A small audio captioner, trained from scratch.
Training: soap at rate 0.0028, 10100 steps, batches of 192.
Rows from block 2 of the audio encoder of a small audio captioner, named by matrix and row number. Rows with one number belong to one channel. Each number is 500 + 25 x the weight over its row's rms, rounded and kept within 0 to 999. All counts start at 0. Numbers have three digits each. After the name is the row's rms in percent of the matrix's.
After each channel's rows are labels from the 100 clips, of 14976, where the channel reaches its highest value: "responds to" is what is common among them. Only what is clearly more common there than usual is listed. The data: synthesised sound scenes: up to three everyday sounds over a background.
# convs1: first pointwise conv (encoder.blocks.2.convs.1.weight, 128x128x1, standardized in use), inputs 0-63
# convs3: second pointwise conv (encoder.blocks.2.convs.3.weight, 128x128x1, standardized in use, transposed), outputs 0-63

convs1.20 096:489494480468503493497482545489493508510544491491557504464523496499498519492493534523536493507501526486474496482493516505504465489459489526469459488473497499446524525491511502497495500535552504
convs3.20 106:514499519476496423526490513479477508486461532479508493499481524524502505536504498480481540525490436444499476493517540533488476529502484498465538500497523524465540507511515531531519522513469517
responds to: speech

convs1.71 101:495463477494507528497490463487494426483487533532502487505493507533488503454506508500503494519486489494500463480449496496496544485483486463492481502521508542501531457516491514461494549443476546
convs3.71 097:501520478545481470491480476453466494457467464476482509479468526493480495504506470532523540481510472473495548480467496510456485507464472521522526466524531464524499511499488492519500493500516486
responds to: background: none

convs1.17 096:513506457467504476502515505489520485552517497492485492511515529470493494512456447511550507498515540453508461490510505498511513478529527521489505540518474553511507476543510526495492508537465498
convs3.17 098:525519502457501502441512521471475494497533459497482523509472543551502531519516509466471495485505479505529507522538499463478507479494463487489517471481503506536498503515532523480498494504495512
responds to: thin (high-pass)

convs1.57 099:481541482559538467510455471502520528494539469527449519424496514523494482477484508474495547493482509467524481546504537504569469512522487492517498512467474481512494496473521483524489504497460519
convs3.57 109:525507477486516473519498531484430503521494515508509517512521504498546522483564481509510550497499536523482509528488533513491515496486567504494494457470513476457513531500481479482509478487483483
responds to: melody

convs1.27 094:498462491520512510506509507507493481512512493504517529509520537463479502514541519506479538513501500507458523483458472498498498521483484474504518484538513505524490532543526525491486490515561519
convs3.27 110:516482527479433497514489516517513508481528500504471492501501500547522475506461489499485494520468486489478490501540511448531561469515512498506508508511540507443508520490528494509525484508497507
responds to: muffled (low-pass); wind

convs1.100 105:522511465497473523517518489502457440499512525480467519490488529534506504487497491514482496474486473496542478520506498523508504471530541511509500481476501523490497459519502524504540531479483504
convs3.100 122:501508482492492500504482527507514486512511455541562494470574494510487511519497516507485502510502533560478544504527512506473480472473480474467508494481457489518459484495477513453500501508528513
responds to: bird chirping; first sound: bird chirping

convs1.9 092:523443473518515512490487541482534499484468492498508473463484528497500512483451526534530509559548524500463541485503471506484469497468514491498499508505489470492517503504516563463542499524541522
convs3.9 097:491500480525459484514528465483510517516497479514529534519459486474512472522496474514485496421520519471549463512490490474478471495476537501504502531507476510553489492541482534470486533503456488
responds to: number of sounds: 1; text has "quiet"; electric buzz

convs1.28 104:533446531498471492520519552451494484491515484471484492479536522504496504475496508512462495574498514539511537526492531520467485485525549494507528502513573503471488478499511485500489474490539509
convs3.28 094:528495500475515511500477494516490505487555499490533500529481498523512493512459502534475513473497528484517476493500477504485515470483528502552479468502451509503537513513491502464458475462568493
responds to: speech; background: none; first sound: speech

convs1.97 092:508473496474542481483518492497482495507454467508507508479539418521545491559511520539507475504515492520533529488498494475525517498507495504501526480504496549501530475471471561501487522495505479
convs3.97 098:480486462481485435456476517496529462495469534531482509496510514479555509507507499484452494464497516526515485547496521506524480517520502528521524510496514488506495475508511493492536521541513533
responds to: number of sounds: 1; electric buzz; whoosh

convs1.80 100:483511443515516503496486512481539505533551511483463511491493502492515530549513487511505530452514497490479504510488484503506499494498522519506491466503502451510495507499518510493497505529529497
convs3.80 112:525497495537530503513493504473470496497572498492530452512498496490469501499538491505476524509479518495458525488509519484522493484493506460467500496504488479494489536515506490511522495551479499
responds to: water drop; first sound: water drop; background: none

convs1.63 101:470489494472500447470500521498504477531490476509479499496481538514501485497499492468509468490545477457472483486501536494507503508510521509508472502516430497516508477498504517499503503506493521
convs3.63 096:489480517500495507516535475481478496458556520526469493470464449493487439497499528492475507515424510523508511524505514496462511490522475487464487519510488519503470506523496550496507528515487501
responds to: engine; creak; snoring

convs1.31 111:476536505505484501485494526512513494484508476491479476497485590501483546496495478527498502492458523478483482471501509549469479489484496514491518526480496491523493499475530484445473520485477546
convs3.31 104:453501469495458424521477504522495458456472484465476520517464518513514541470507508513547529504512490501511525555485502490522488470498522522506499441483511486456526487519512473499532480520527518
responds to: number of sounds: 1; background: none; electric buzz

convs1.104 089:456496486496501446516530510491564526500518444480522532505493526490519500499530484490495510462530514543497491502503546494516501513497500466480502523461514503498512532527525437468489552509501530
convs3.104 111:496498492498505507482490495436522468477503497490478469515544478490438517469514515474518481549517522492492445490491503504518499506538495454487485467457487495526519493489488525511485487532495486
responds to: vacuum cleaner; electric buzz

convs1.33 100:532487509500524519515547506497485510486540511491495501526508537457483470511508512512535469476494493521519505513495497476473502489511516491488476489504457503501471507486503498476510472482523490
convs3.33 108:503517486517474474497486531447481486533515516532514497483550524518432506512503477494454468525484508479504507492477520513508507566514465498520519460512517499496459522517531468466540472482505483
responds to: background: none; bird chirping

convs1.96 097:441504476516519464490478487507440487489482572494488488482530546481547523488510518514480499491526520578491489491500502500467552470495526539499495489501498481479529499499512504505489546516538485
convs3.96 118:510486500522519535501479541487519505493485505472469493487493476487515524502491489498516522533526482549519526507485534492491471522473516531505522510500445505479512513493462503468531480503466523
responds to: electric buzz

convs1.49 097:520576496513511478456507491480484513484533466459519483539498469490476500499503519439504514492488484479517503491491494486486465510499472495514471464505481473503521446475456537533468516492489481
convs3.49 101:477524500481496520515488536452535512501504501536513499500492528517477498537487471512495528466467490478488512495526496503501458464507498504495497508518526472510460495521517499538475515540527464
responds to: bird chirping; first sound: bird chirping

convs1.29 089:539537507499525511485505512506505515508453469472534515495481521480462524514475536525512498485484486461535513521481495516505476523543461512460445527469517498500481507501510506532485522501523537
convs3.29 106:491498483478499486494536507506475530498468500447518504485448482495484439558513481488536491483480522516519501481493491507517450540516505509477486478533478512504482501521568515503520504506420480
responds to: thin (high-pass)

convs1.7 108:509493510546497451469506528466506505517463461488496479517447491531496467559525527518489493505462531495571480485505504516524487510493473502498503479499511481461501500503497523489466516511443520
convs3.7 089:475504502501500500485503519521509503515507515473501503488480497493533463531462462463500545515522528505503513468501474515458502529506477474506464493521518512518498445481488535495490465445494424
responds to: vacuum cleaner; electric buzz

convs1.84 089:471525508533436477477476470463502530514461503524477490529466492479472495490476512485449550471493485503518519514497475481521536483507440496468528496481501531482508490475497494512552508496497489
convs3.84 113:503511514520512528498523506516486489489539489463514479478501497473456510508507502525500488503513506477489506548478515491515544490497487533517502497544560510494440525500478463448472506523534500
responds to: thin (high-pass); vacuum cleaner

convs1.103 098:468518468449503474506545502507480488522525548478523504505530517485524490527490489511486489475529473601501485485478496490509501518499492543559490514529498491499465481517510524468516485542495510
convs3.103 093:550465496500471534442466462469494456479541493485473481505545500408563506506511504507490468501475476421496490506480458529509523500474457489504520477494489485500531504507498493511479502515513460
responds to: background: none; water drop; first sound: door slam; first sound: water drop

convs1.55 100:493507505545456457511504499483489509491494473504477498507528499481497453461524507524491511473500493494494473484488529467516487486503464485500506503512521513549485506499523529568505514507484510
convs3.55 094:527475487431529496519480495526468474462501490462522480524517548495499529481465499543527453502512499512492510485481517480505479516521481509470507504537466536483492508512466469463535492482546487
responds to: muffled (low-pass); electric buzz

convs1.8 111:488502500477495492521480515540502489421508502533501496486517492524499511484531496521493492488502492511482495500579518467494459530498467489483466496506506507480486494507527509508514525469441467
convs3.8 104:530453518478484529490476497505487501477484526495471503515487545530515478519521503506501515482539517482506517467475485529568548475491489514497512510508513501515490489497496443465522516529528543
responds to: wind; muffled (low-pass)

convs1.74 102:482473499525528475472543518532491494471503497507530529528488511483503524480522532445529491447532509511503487553523495527502461493506536497504521518493497511493478530504499512491494497513536520
convs3.74 098:462503474511475508469466461555503518481526484544463501461527542527493495487530479482514517501482505482493508488473555500494517468485513500513501504523483512501537498492513543462572486494487489
responds to: background: none; reverberation; text has "reverberant"; text has "room"

convs1.0 114:481568483510508465498517507530541503473488482490509477487511478497516412499509509488472507493505488481524503490507486539453505543475544512523506496565486478560497428509486487461490526488514488
convs3.0 103:473527546502541479509530480513550541484531544522530472512453493474459473461547498522497488509486514517501486527489489533483487467485511500472519445498510482563514529531481505468515490486489510
responds to: text has "noise"

convs1.36 096:511495467508506501489485492466525460468479490496502529509523524496487485544501488507484426541518488441485471531514519520484484517485493495488480513502442564490486482554505507475488502511486501
convs3.36 088:497488510486474510469486484495488503492545494526495513498471457545527504458515502495470451494513522513496488491465513502498538522501513489504498463526493502508532514520500469498508526482473482
responds to: background: none

convs1.115 096:538519499521512497513550472517472524496530430496489518500512434497502484472479521457489533507512469467500506519480506534493511492507517506472538511518567489481478500504536457486477476485519509
convs3.115 099:501478509522471547502521436477491504513487480485495505528492509513510503554466539482478527517487500505503492458500526495480495480525458522484506540477490510511474492473532504513453469478522492
responds to: electric buzz; number of sounds: 1

convs1.3 096:520493508496490501502494507503519516473578484517523491473464457503505492453494524506514490511477510495532538506523492508552485474465479540493564509494487521501494491490500502483516505523517492
convs3.3 098:476483503510494534510499522513506509445473468516504510514501504529499498492507484465514537516450497506485534499502544493498483475501499459467476570494518516492456472492496511513515509511418478
responds to: bird chirping; first sound: bird chirping

convs1.87 103:505498518481511548517480544473530486461473522510482481511578492487492544514495501506474482489528483501500542503508464531517494510490485488472481499471511511516502507448519495492501364520512479
convs3.87 110:495514491497504519483480510521470527542525478519508522482522506490502507456495509481491487481503519502514497468533490437514478472509510483498509504466518508538504506537562502533511585497544503
responds to: bird chirping; background: none; first sound: bird chirping

convs1.114 105:465502460491510496482471489489511459520475498509529489485514467532539493503498503508472552509459497519526515528482549502505453508523471541469438493499454493475481497550451507517505502545519525
convs3.114 101:559481469502508509490475540469488520493502476496444515468477467487485498497544462471475478511505508467473437468502457485528539502524506459498501533507448501514501473479505447495518486509486467
responds to: number of sounds: 1; background: none; electric buzz

convs1.67 101:474504476519492495463436539500523481490473515546471458514502508461504454509518485490500488490477511491479479518509523538513489546486497500500495485496480499520536499498509518486515506534439487
convs3.67 108:477509539456512481494542470554538529492517521496550486518504518490511477520492509503521504484479490490495477510480534488498498447517524469516496542494506501507441541492503515528544521503503473
responds to: background: none; number of sounds: 1; door slam; first sound: door slam

convs1.86 104:469544506508470496528507535490485487489542472470501506526503424520508533486534503529469497501532496511488498510475519502495504499484487524484474484460482498486484546484514511515520506495504486
convs3.86 101:483442465514513490475504491508503515508531508555491520480489520515484482537502543468529542513552520506480502456457534485505506521509496472515501497457510499531492484492489499516492501480504467
responds to: electric buzz

convs1.126 094:510547544469490490490562492507483510501517493514514516531484466505494497539491479473554515526502543496523526495453491473465505507490516458496552506499485481501490484508514503532475490500520547
convs3.126 090:484523468492465520438471487502515482495529467472492494510506507490509495519478496448499480545556502530577511483569517497454506510545502495468560520484460492519500504476496524508484480469507466
responds to: wind

convs1.121 103:545497532516482529516493517492491461519519504459495471471488510537501517503510481542513465475527481486502507509506516504465486487505518436459478479500536520456505510489502523566484496471511525
convs3.121 095:463525510522524532475518489465550500550480498507459463491542507520505510496493509481515530497487508528507513507514497535527480509518504497515507554523472494499499485488483471489533517511498525
responds to: muffled (low-pass); water drop

convs1.18 109:480488489492520509483503473492500497534523492556503558492468491500505505512510496484510479474525492504465524508480517460542496459490506480525493490508517543488516470463473505544500507485553504
convs3.18 097:512484489490514522504507495514493486455497479453549449517570458491496465501506468465478453491513500514532488476517511524487506468519514493558477480534515455524458539526514520514492490498458499
responds to: beeping

convs1.10 099:431506470536478516459534515522568496457544501525529480540514492490514513519527485534529507486491501492504471466472525504503484451491530506474531477488481480510510501545505545480530501461491497
convs3.10 090:489503466501465481463469501497539531525527507485473518496494499509551522462529480492507514473504492471494473467500497484519450552500482501486502549512521532521507501433514543502506492483465517
responds to: reverberation; text has "reverberant"; text has "room"; laser zap

convs1.102 094:515508483514510492503500482526476434474493509507474532541512502583513517489507472480481546512501499500540510506473496540484468498482489488489475494513507496476456500515477536532504456509464492
convs3.102 093:504567498511480505500493490491508521487496484550478484490504521545552484480510487481468509482490478499471466515493487474452493512517458506553501519480497501497453452481496484478465484513508508
responds to: reverberation; text has "room"; text has "reverberant"; vacuum cleaner

convs1.15 086:534476484516488503493459489512550471488506484477506519512469530541475492477490560533484511534485443477452481517473446465500487518486498512469512501491502511529473524479521442514514490515504527
convs3.15 102:488489504501508517512520530545519498526477451497537508537488493489508505502439487500513475483477494521490463509473490504491501470485496543458481509488502503512483489496517510584485472470490503
responds to: wind; muffled (low-pass); electric buzz

convs1.73 100:477542497477524486494546497513515503486541544518523492497512531511513544511532470473510492510480468554499504497481493507470500501555497462495534482519483524479511493489516501489518554489426478
convs3.73 093:486521473493481501515507474513495490467490454475506502515475551514485538456516521498465455491531499553501481524460504527497523474552446476564492501497476479524475465463487503504486424468508470
responds to: water drop; wind; first sound: water drop

convs1.70 098:484471500482501490472499511504482526478466480497483453470427531514520485512524454501556455485523499494472489498472527472485499499488511453500504491503509437503503508494472529496463469452513495
convs3.70 087:493520504482503500497465526513483542486505527522473519461545514507463494496499479511504492510479530494461482498480486507496498477483519515505467541509502571498488504438514500495487511527527451
responds to: electric buzz; wind

convs1.41 095:478496519505504501467506515498527537498459520497504484497477513486495572443474507483508518519480496509462525499550526481524542504502540507483538517505512510472486425495540507489519519515504527
convs3.41 125:510499536511465516485481503563509491508515541493497493506516461535501498511486481508490449492489549456496523550502510509521500493518532513500489516525500490510529536526464535461454485486550500
responds to: quiet level; electric buzz

convs1.110 094:488531476443529481502514495535475465476490520518508501504503540477496521493516467499490504454512471533458495512517525511513506545502473502525508502509562491543432475471468499478501488450461539
convs3.110 104:479546499511517518526490443454477487474476497481510512510503481504508497489520539464463470490516510504488462514497489542500531436516505441493491534528443490501537469516513495462525501489502465
responds to: number of sounds: 1; background: none

convs1.89 099:451495491496513543513492492462496533475503476470482504522505531517552509560520480492524528424466518487488443482527436488482519480490492505492484484515495496454494479533505521509538529497527495
convs3.89 100:467530506446496516491511527518545494485470515493509497460501494516468499528453524496497499494502509548511520490484452488515497486502513492511511565498514512562507542518438468486514493499538463
responds to: quiet level; background: none

convs1.107 101:518528450521478531501487487485518452460497492470493540495481483503496486528509499517509520483500494478520478481550487517498489482492513467519511499515528554512508478469485507544492610505521484
convs3.107 108:503499480486521466492506489512482436496490474490481495534505473441511513506478507495495492484485508504518493504499504513472479525508445523503497478483521465488483505522490511514520418524508522
responds to: bird chirping; background: none; first sound: bird chirping

convs1.125 115:523513505462503483506466463518487519467513480483517448525458521496504517484472431526460524477464509556530490497509494497436467521472513519522459496478497524492539492493478506524507495524519492
convs3.125 096:536527511491460515524513530493503491499513541437550519460511505526532546510446534509494523512520508490497473491520492472481500488474514551513482481510475525482478570492519509494462476470488491
responds to: siren; thin (high-pass); first sound: siren

convs1.65 100:513497471485493541527485513495517481513430520510500515513484515498491523531454505494516511473515487495478502498521423555486504501529493461473475491503531511507485509467531495491488541421540527
convs3.65 104:475477446499522499468495515451537531484537513527461501495495478492516470492496468533514520523491499487546503504505488484462506453468511501532518485499490494526444489493476463531552492508528523
responds to: electric buzz

convs1.123 102:544545486545501484485471534456481513493560466480500521475518513517509512515520512554516500492492507554499485513474499467524504495510505522488528491521577474452513511553509480492485481493497477
convs3.123 090:500473520466504550491520506504475480508561494526484491506498502513519587451508467545507509507496500492526478526538480486504524505509528482532543522483488500449494545438507519493490514530527515
responds to: wind; electric buzz

convs1.62 100:522500495516490501474550476513485495491487454511486529492525503519548475459489519496503532478529485504501459473467497474502466497483531494508498479509493503531502434522496513520537505495461538
convs3.62 094:476493485537504499456483462531478455561466508518482479466486501476505494495502475501497463460489461489489488466460529521478536527500503475494466531513524480490520521521487535492516484509548464
responds to: laser zap

convs1.64 106:501516527484523550514513510515529487483537499500507523481489508476490503520521490547536469483504499498493499504492465479501509512530535494524498470493488489479495470483510529453501584483532465
convs3.64 103:463488477509486467488467496522476505469535462502486505488456497471513500461492508499496503496488519510481465543508540509528477513562493451472508518536536491472505506495527497540507543496524486
responds to: bird chirping; background: none; first sound: bird chirping

convs1.69 107:484485558502467508518484489474502501483466474481524488488485501533539494511529478519508519534494495519500489515530543520527502446474514446469513468492485498490505515479497524525511526473498511
convs3.69 095:483513477503571484441535503505487499468494493519474527522504483492476493478522555512521508453509513458435543472476530473485527512495513511482510509509516526499507508525485495500489503537474478
responds to: water drop; beeping

convs1.61 109:493497516481461476484520483496484507480507518506528487491517467503485465456518480576448480474544501511470482473498564534512462538499507517495521496452530518515515515474469521516537502475548522
convs3.61 098:514495537512488488508478485514487547479552502521501517497510484489501517500487486481510464484458460502550507511473524464534501494482497540468497467491486528479509510492504484511484500469503547
responds to: speech; first sound: speech; chatter

convs1.44 094:430521512499497489533526445497517518491474497487506480538453481517544580480494466474461480515483471510435500486475520526540507500469520515495541479533493504526475501489491517500543498496517521
convs3.44 091:490486497437468489490541505500498542523547544522524472504491509490502492544502498496494517526502525498520546514511485481522494538497519532469553499506453485469433480487530490483494531513462476
responds to: number of sounds: 1; quiet level; wind

convs1.76 102:508504485519528546520518486513477455444507461477496473496527493525519452537541466533524518510450464489506536508506489495499493503466499479474522456429512513508501473451537495446503494516489499
convs3.76 095:487491518476509526494496488499475445494524474487481513519493499512506486448464471486508501499468533503477515507536532504461505469491483454525469451501556504489531470558513472499506482415456490
responds to: background: none; siren

convs1.109 097:495521522487493508486495500487516517502481509466516465468509495533452486491539531525540486509484505515483485493506525507543492488480516523545541511467508496578540470472473508472484469511504520
convs3.109 096:517501482473496521487482489509512530496498501525454491551501537450490496510512463499524524490482503521487522481510486555518504514567504496495494520520436519481531500450505522546482489493516484
responds to: number of sounds: 1; quiet level; wind